Weights of a small multi-label image tagger: muon at rate 0.0091, 133.9 epochs.
Rows from block 6 of a small multi-label image tagger, named by matrix and row number. Rows with one number belong to one neuron. Each number is 500 + 25 x the weight over its row's rms, rounded and kept within 0 to 999. All counts start at 0. Numbers have three digits each.
After each neuron's rows are labels from the 100 images, of 14848, where the neuron reaches its highest value: "strongest on" is what is common among them. Only what is clearly more common there than usual is listed. The data: made-up waving flags. In brackets: how many of the 100, against the usual share in percent.
# fc1: MLP up (model.blocks.6.mlp.fc1.weight, 1024x512), inputs 206-308
# fc2: MLP down (model.blocks.6.mlp.fc2.weight, 512x1024, transposed), outputs 206-308

fc1.686:539490473519436497550500530500534542453503498470519498483507475506482506515496508534505539500492464487517519490508462539492502510505494537480490488488500491542463470541517503495487478514487466485484455535506546470481444487465473509512504491524511507502462527510524473488490494499503497522479496459494545497555
fc2.686:491492526476483479493483496521502511487556515511507502446466548477505508525466524521510511509511504543517486513458473507516494508458513514495518535490504515528471481500500485536528496502477488529500507470444444505452548492502501507502465491470518494597500476542472487538506511501438501518499478504487536521473
strongest on: white (50 vs 22.5); circle (32 vs 7.5)

fc1.558:484468476480509467531510483489446532489518484539513498501477479502465490510510509517514471497516463536472495514489491488466567513517510514509488513494500512456530497480488504495471482493514514468506493496535509484509531507515503477512503533498518486515517535492482476478482487491520493473491505541482447496516
fc2.558:506491535480515513454493497501496521448510537497492530516524515536494529531564482504464502510475496529439528541478465533528482499518528553473510501492543508492449500493531516453506476526519486524528502519487490493453436511533467488533523538486461483488496471504496511494483483575518507514502491486468509500533
strongest on: purple (69 vs 23)

fc1.345:527491506490500492489566504505529478499468524502486490503466499487478484480512520517488502482492446523451448502533538551512506506492512498510524514510517477519502491439536486490495483454502466518491457497498507455512513516487468501510501461483484504548455513548477477467499475511528478490476521488479515512493
fc2.345:485495490500496503531480490485501533521480512549497493494548540489476489487488491463491537519487523537542495506503486514498496484518485516509511522491496522493476512482489483538451503477495489529533498529485493494478490535506531480503497493482466506523544525473535522531481532482498499520526478485467494484493
strongest on: yellow (49 vs 22.2); blue (48 vs 22.3)

fc1.677:486507499514490511479507490553488523502507435513475533469496454506495463547479522528467520517514457521495493523515534512520517497511500521484508509525512520530491498488519471526513510486506464503477495509473506491518477452477493516504451481495489526498538465527462523506490484523461510508487527508543486511559
fc2.677:522507494491556533501549527462553480516535478492533497537479473487495481503501500473516533471475523484491457503467507536491539524550515486500509523492516472514492475478518545564511472498533516507490485503470481544508520512515520519525542497523486547475507517545539491472485451469532479489526456492522469482481
strongest on: yellow (68 vs 22.2); diagonal band (26 vs 6.9); layout: three vertical bands (25 vs 6.7)

fc1.148:502512488489495495493477544508510494523526490441496492473499534509502463437472492494528524500520514465571491513446471505520479490469532522505488503488489513492510504459507520495532505514510514505462453458501486497466466451485513505535500524493509450462483538548496497503453499536486495467509550490468539510444
fc2.148:525539509485494458465512514513475486488523518490506517497541521488515538512527460476562471505520526545473475478539489518519485522524519470530531481473499476504478522476510492426507491490481545461491488516521500524496517512487516530486518495485526542485473469538496478514519493450447485477505514528530502505473
strongest on: white (96 vs 22.5); circle (63 vs 7.5); emblem: gear (25 vs 7.3)

fc1.297:492491527534494494492489513484526516487526493480538516473497496489489468532502511507496462503469486517525495531507502498515535483488450533554508471534440505506531534498542515501483491548534465482500475535498544502491516450433469494525455494531494524532466473467514501507481495518491473452551489528494490512495
fc2.297:525471528512484432482510486503482501491464556499501493494536501521501516539493468498496499527472523492492520495489505509538496558490532513494485500490477531503527521489462524482484447495470475488545568508511476531507492461499522474525540473507472496523514544534484501507486493504461492513493515484550560512518
strongest on: blue (76 vs 22.3); rhombus (28 vs 7.2)

fc1.487:525506510476514462518495486450479529555482525482512501498528458469475504523505510485497463482453489527465525544494467482501484528474497543509539524521476502492493491517460434533486525449489522525493500483536517473486475496526521492511501520489499487455541501507475531493497494473486470488492492514545489501538
fc2.487:486509459487469523485471478511483524503518470501500532523502492515491526542471467473533551486439520519457459519539530477521473503483493542525512528495494536455496453531504431490493476499492499503527493526506506518518466537486502516481525476488496477495531519557452525519475525555514459496514438457475496524485
strongest on: purple (66 vs 23); saltire (28 vs 6.7)

fc1.458:509500525529431501481521511499492437525499515500532485478469523460479525463525530459514477497519492518450486512474516493545514470520468522504520484492470504544513513459511487555511484525466501453523493448512480470527490525512516503495473464508480532537536496499496521513464455519538477487534513468501486512469
fc2.458:493508548512478500479459550499494509452489480520538513513493482478520485468511538488526512519523549485421508512488481493508479529492501503478505473492476524485485483489486485526509501482473491512487549514537506480482530497489477545517462495501512448531491500541450493472489481491522518501523507438515431491521
strongest on: blue (73 vs 22.3); brown (60 vs 22.9)

fc1.447:503504543535517491517464525478498479498511526480459514485458540521516483493486502493530446470512528490504514538501478454535525494484482506482529505504535513498488426479498508486524540483488545532539549504513554518523518531494535518518483534508499480524475491525517494503466485464523517523499499503500478543490
fc2.447:454480480484500498511502441478530517500511460535506477489522441484510506497523522500532514517494478480520523488515461507465497502511531517506495462453505468487477527525534503502506494492517507477491516537492528541496511504488486500481520481519476473471485469470511463464495520475467567502521499527516555476494
strongest on: blue (72 vs 22.3); circle (41 vs 7.5); layout: three vertical bands (30 vs 6.7)

fc1.652:508495517463505533531496512495457486500522480547513507497522478480463528536510484502566486496447502500510469461491542535487483478474501513467545464504476545562507519511525478466562482529530466507497494507519475462511491519511537525515539476467506499512490493449491513547495482520477514502526489560455512468505
fc2.652:487527467495492519508498495458527471504456516508486487537502533495515494455527505500459439500512517496550501472475519463518473548527487468472473505507575498487543513514504543491496495514470518518526523519482545544495511526506462490517543484491490484480526553514557488427508509475496444522495503440487549482541
strongest on: grey (70 vs 23.1); plain field (54 vs 6.6)

fc1.5:531480530533487498530468521501512471415489514502498541506500493501506466503468508510530529472506551507467465526477476542491496518505477547519508484493468499468554505466501500535493449501497472482478496529515545494502414487494517536503487488494491480491478500503461528477483510486499497506501501470570453484485
fc2.5:517525517536527498479540508489474510477481508532468502503510477504528484484533491487495473495521472499490469461513514534470499486450500447524469519499516494492448521502499513519518486497543468489517544522560484528475517494502480508469506524508519476478494472501500484477457540543491529523482531536441538519498
strongest on: grey (72 vs 23.1); yellow (48 vs 22.2)

fc1.32:529462499491466492494544533482509506523513461517506482495526520525526473482544507543505498494506564504498508479483503476533463499509496478505508516518520544479509518514487479460516517479543504496496490468556519468514492473511522523475540547506467516525527492498455515502524495486508470521487485486496538463466
fc2.32:516492490527506542479493509523452502513565512500499481523446464494491464546475491510544517490478537512524494547509495494507476486532497555529547523552506523464491468493490540520493534445474478456515514513481475506525493522434474508498497479490505494458423507488471532491535530514447477496510498528547452526448
strongest on: yellow (61 vs 22.2); emblem: circle (28 vs 7.5); saltire (27 vs 6.7)

fc1.124:541489547486481516488493534490560498481505539468504506532483461484503491552506471487496472508501554479530516513511495463524444534517472505497468536542509522530491509536484485533529487482478512534501463516490490492499497499518543484538519494485524506502478497514489455492452536544536516506515509503495470486493
fc2.124:493458528517484486511512504484511501509532494505548533519499505498515484485465478529490495488447463492509534516483527512479509479445478541519523473458494512535465507501517481525506548460517502515510509513486527512546511484455499475524495517511506526503533540508495519523519549529506585502532537484493500518461
strongest on: yellow (47 vs 22.2); triangle at the hoist (26 vs 6.4)

fc1.171:484492530472519482434516528519487507534533505496477504508548491533501506495462518494536504533544496528495489479520497482524472506570489470508566468480500493477531504465494503479497530526470476526534517499518533509525523494513454517515510481519498452540502470503449515510470481491477468469505476503511473496528
fc2.171:531492486480510506528491492504510483488490566483477511489532524531498439509496521531533476459488492468518494487513488527494528502518480497522516500504488503498485503538526527555485513491484524484478492477506512511503488502552519469485519505499511562491485522500521473495469479507500532490445483542529483511492
strongest on: yellow (68 vs 22.2); circle (52 vs 7.5); blue (47 vs 22.3)

fc1.374:482505508490519509517570503531501492497493510500508469462503451514495491527461513485504518482467475482491514538489509492498517453504525487496497496506456481492528497481483477483463540442473533493514534496450510489493518476543478513535531482535511499575517492508469507538558465508497485487531483530448445457503
fc2.374:499492510510485563475494555469532517501468487499494531554510498465518488497520537515527507518521491504522479531498481533492512496518474514547484488539497498510466517472486509505489570537490481527505539535493527497524504488479517475525471518518496479486498495520497482523515520481492515546485499491468500502499
strongest on: grey (58 vs 23.1); pink (46 vs 22.1); triangle at the hoist (38 vs 6.4)

fc1.360:487492486478505508492518515523536482469464529551503523549537509492522497509490514518565505500490503450517510528515514542466534487520512466491494508530469523496516528458499467490484517508508482439506497483527496496530521524457547471497470520504503455478534503521510482495556492523498462497537449478483503497498
fc2.360:501478468512501475559496495489481529532490497514482497514483512504497484489536448496476541481466482529534528526509557453482514534462473515502510475518462515484474506492481500502507490563507553515508519500494471508488478570499523481512554516502475501467496535492509540461520458501445481509526551473496463535514
strongest on: yellow (56 vs 22.2); circle (35 vs 7.5)

fc1.397:494486467516545481485504492484485499514509535474472519519481534523499548532467466486455433459535488523489534498499515490485518520509511491470492475508519518521506474523480518533531495481491487469507492488534508484501513482466453533528515503480466489511499494488469508503498484526491521490520468477459419472517
fc2.397:464515545501459526500505510522510462528570531463503484474475488521500532480518518521529502513515516500509484482517499534484494513506502516539567482478572492464457499473498540448490488504496535506534515566529502522483493538511515462460499528509488497513488509502521448500509492501444491476485478480500531526509
strongest on: blue (63 vs 22.3); circle (55 vs 7.5)

fc1.242:488462502478470494471492496478504482482504510497493494526555493467440476473526502484535496539504493500532486535495503484486523508487501504483484505468538522514484492508491502518482452476489520509500525450496495472481486556475516501526500539512498522479534472523488497494509511495487526462513523455555525478472
fc2.242:507526499503511520484535496484522506459506547513508481481438487522503510488489536513472486482502489494498524475520521510495518507495475501517457507461514532521492560474480554462533457482481538517512475454502522538473457468510474488528492518471482503504502506482522452526518483487483481490482490569532510499452
strongest on: white (78 vs 22.5)

fc1.391:475473504532492532513494526484510493479493474468531506488487499504512504459506512451524515479506481487433510512498509527481503472479510479511464472542486491498525481500464497486560465487495511453480480471465496468482479533465499491535514462503470468493538538531488516487548454507489504430509524498544473510525
fc2.391:531505467479487467502474510520530537511446471486532496482494544506521502501553466549488556501536469458516500485500471521509503509500476519506504496509533555509465515484520470520512479490567445516494501528459505560517512505491478494525530492481501481501491513515489491487496535494527473506476518502483477514480
strongest on: white (65 vs 22.5); yellow (60 vs 22.2); orange (55 vs 22.7)

fc1.353:529540554508478492488510491487483537450504501498528502432508487504552548502457494508516519509516489465489433531506510548559498498558520518470471500531495508503522465486486488518492453523505516468530496492557467513543480500465498554517475501516502489472489530447490536483475493494502516474521477489532479476477
fc2.353:475499474525478470546489543515473492515478521484504470518485503493489497500544523550484509494506495500503475535482492497486472484530449491504524494531543510518479543480522524522481518497493524516490512492511421478535535476469479546511449500480519465544551496470509481490507511467507472515492447516492458511486
strongest on: yellow (69 vs 22.2); green (47 vs 22.6)

fc1.40:485490453517474489543507523506511558473476502493477509524538516491484515470491508469531495487546495520481489483471481459548519453523480513493511489497520493525479512474464498469534463522471500502468510484483511518497467479479504525496497473491486489531494501518502492503498484497462500520497519512473498482517
fc2.40:503449512509501485511518562497509502534534511477458500521509479502496486545515510445481426510493507471495495463496504520472544495500461539482530511499501484491471518530494517496485509523493516546487489469509510532489570532524481507473496516520475467505496509484529517451517503495508468497495506500478482517530
strongest on: grey (79 vs 23.1); brown (53 vs 22.9)

fc1.664:491501487458457507491512511450518506487481523500508475480562496527534509486510504548557463514470486530562504553498485496491493536507499504477513457482504486537475468550468474498553537486530461484463475504466492476501505547484517492527495500497473514511499517512496502485459495531481473481441493553520464478495
fc2.664:496532507501524487545492496455533520511488505538521508459506461474479510459501499430486505477456504476526503473481509522502476466527487489507503475511497513468485499479497499544527461477489490524462539506504564528470485504482477473497517495470508494485496501498456497488524494470495499481527484497423486465496
strongest on: grey (48 vs 23.1); white (46 vs 22.5); ring (38 vs 7.6)

fc1.167:520464510513499490485481498483531524505517446511508528516477538512503509486505514497506448504518506501502471490522508476520483512511508474506495561511551490543533479482520462506479446504529519520445521497530459489484511520487511490452492473457501506491505482509479484489487449503513479504509504508531505490515
fc2.167:484506486530503536508525492540470485487491481513484480515512471490448452493514498499511541483473496518509504476423526534516485494489472492485500488494468488523514462463505488446518552544522500493518468502487515465488456483501452515508535509513527503476510480555498497497536541491483516536449506522485481506513
strongest on: white (49 vs 22.5)

fc1.475:515525500498485545474503524520491552473510459496518512492472530509551506475512503483482498455515489492518493491513506508482526465500482492475540556496472505486514502485536509485524495517527450498460516496482483489524497530500472534476488521513484537508489521533524502552550473462514522475493465485494446485543
fc2.475:527539511554438487478511459497516510492521529504491517477535427527479528513505500463544496504456509469493464510509483511492487462524522493549524528482584513495491502518518522488497480484458489541519451482446531499546454506521472442477486488468489494506530489489489492501542473538451496527459485531481496463512
strongest on: grey (56 vs 23.1); purple (47 vs 23); triangle at the hoist (32 vs 6.4)

fc1.725:525482524523508490492480507499522505422516515453477490513478491504511487560494514531515508519491510522542457484483491498470521470500474483484433482501503514507502485444521563515484468540483471544470497509487524534510444491470514572489465479539507479515504517493497499502465510521520475488472510470503438488522
fc2.725:484477470484451545529494528490495508510544486474491426521535491520517510510504527514508491532499492469463537466514487535507520505508437486497467506524497502480497541487451501501471524518504467463493506485573506472499545530458494508530498528516506481539504493478513481495430533503517495516478507494466498458509
strongest on: grey (49 vs 23.1); black (47 vs 22.8); three horizontal bands (44 vs 6.6)

fc1.282:506533519479489531520479499505488520487513479475522502486507526452505487512466527465489478491489510500535514511513485491493471470559468504485458512485525456490540521485563520488489531474488476483515534513535478503532474493479506498485533521525499510521493512487474474486502536487467474497512500519469465547499
fc2.282:495485505507524521492547512517458463511553488520514503508531442502500538492531484539496447504519475484521450473514505499526490485538496531482507495497537544467482492472487524473529487517452462519465506517499492484490464536535480534458462465468481500481473558474475491462534505489484546445560490469512502458531
strongest on: blue (55 vs 22.3)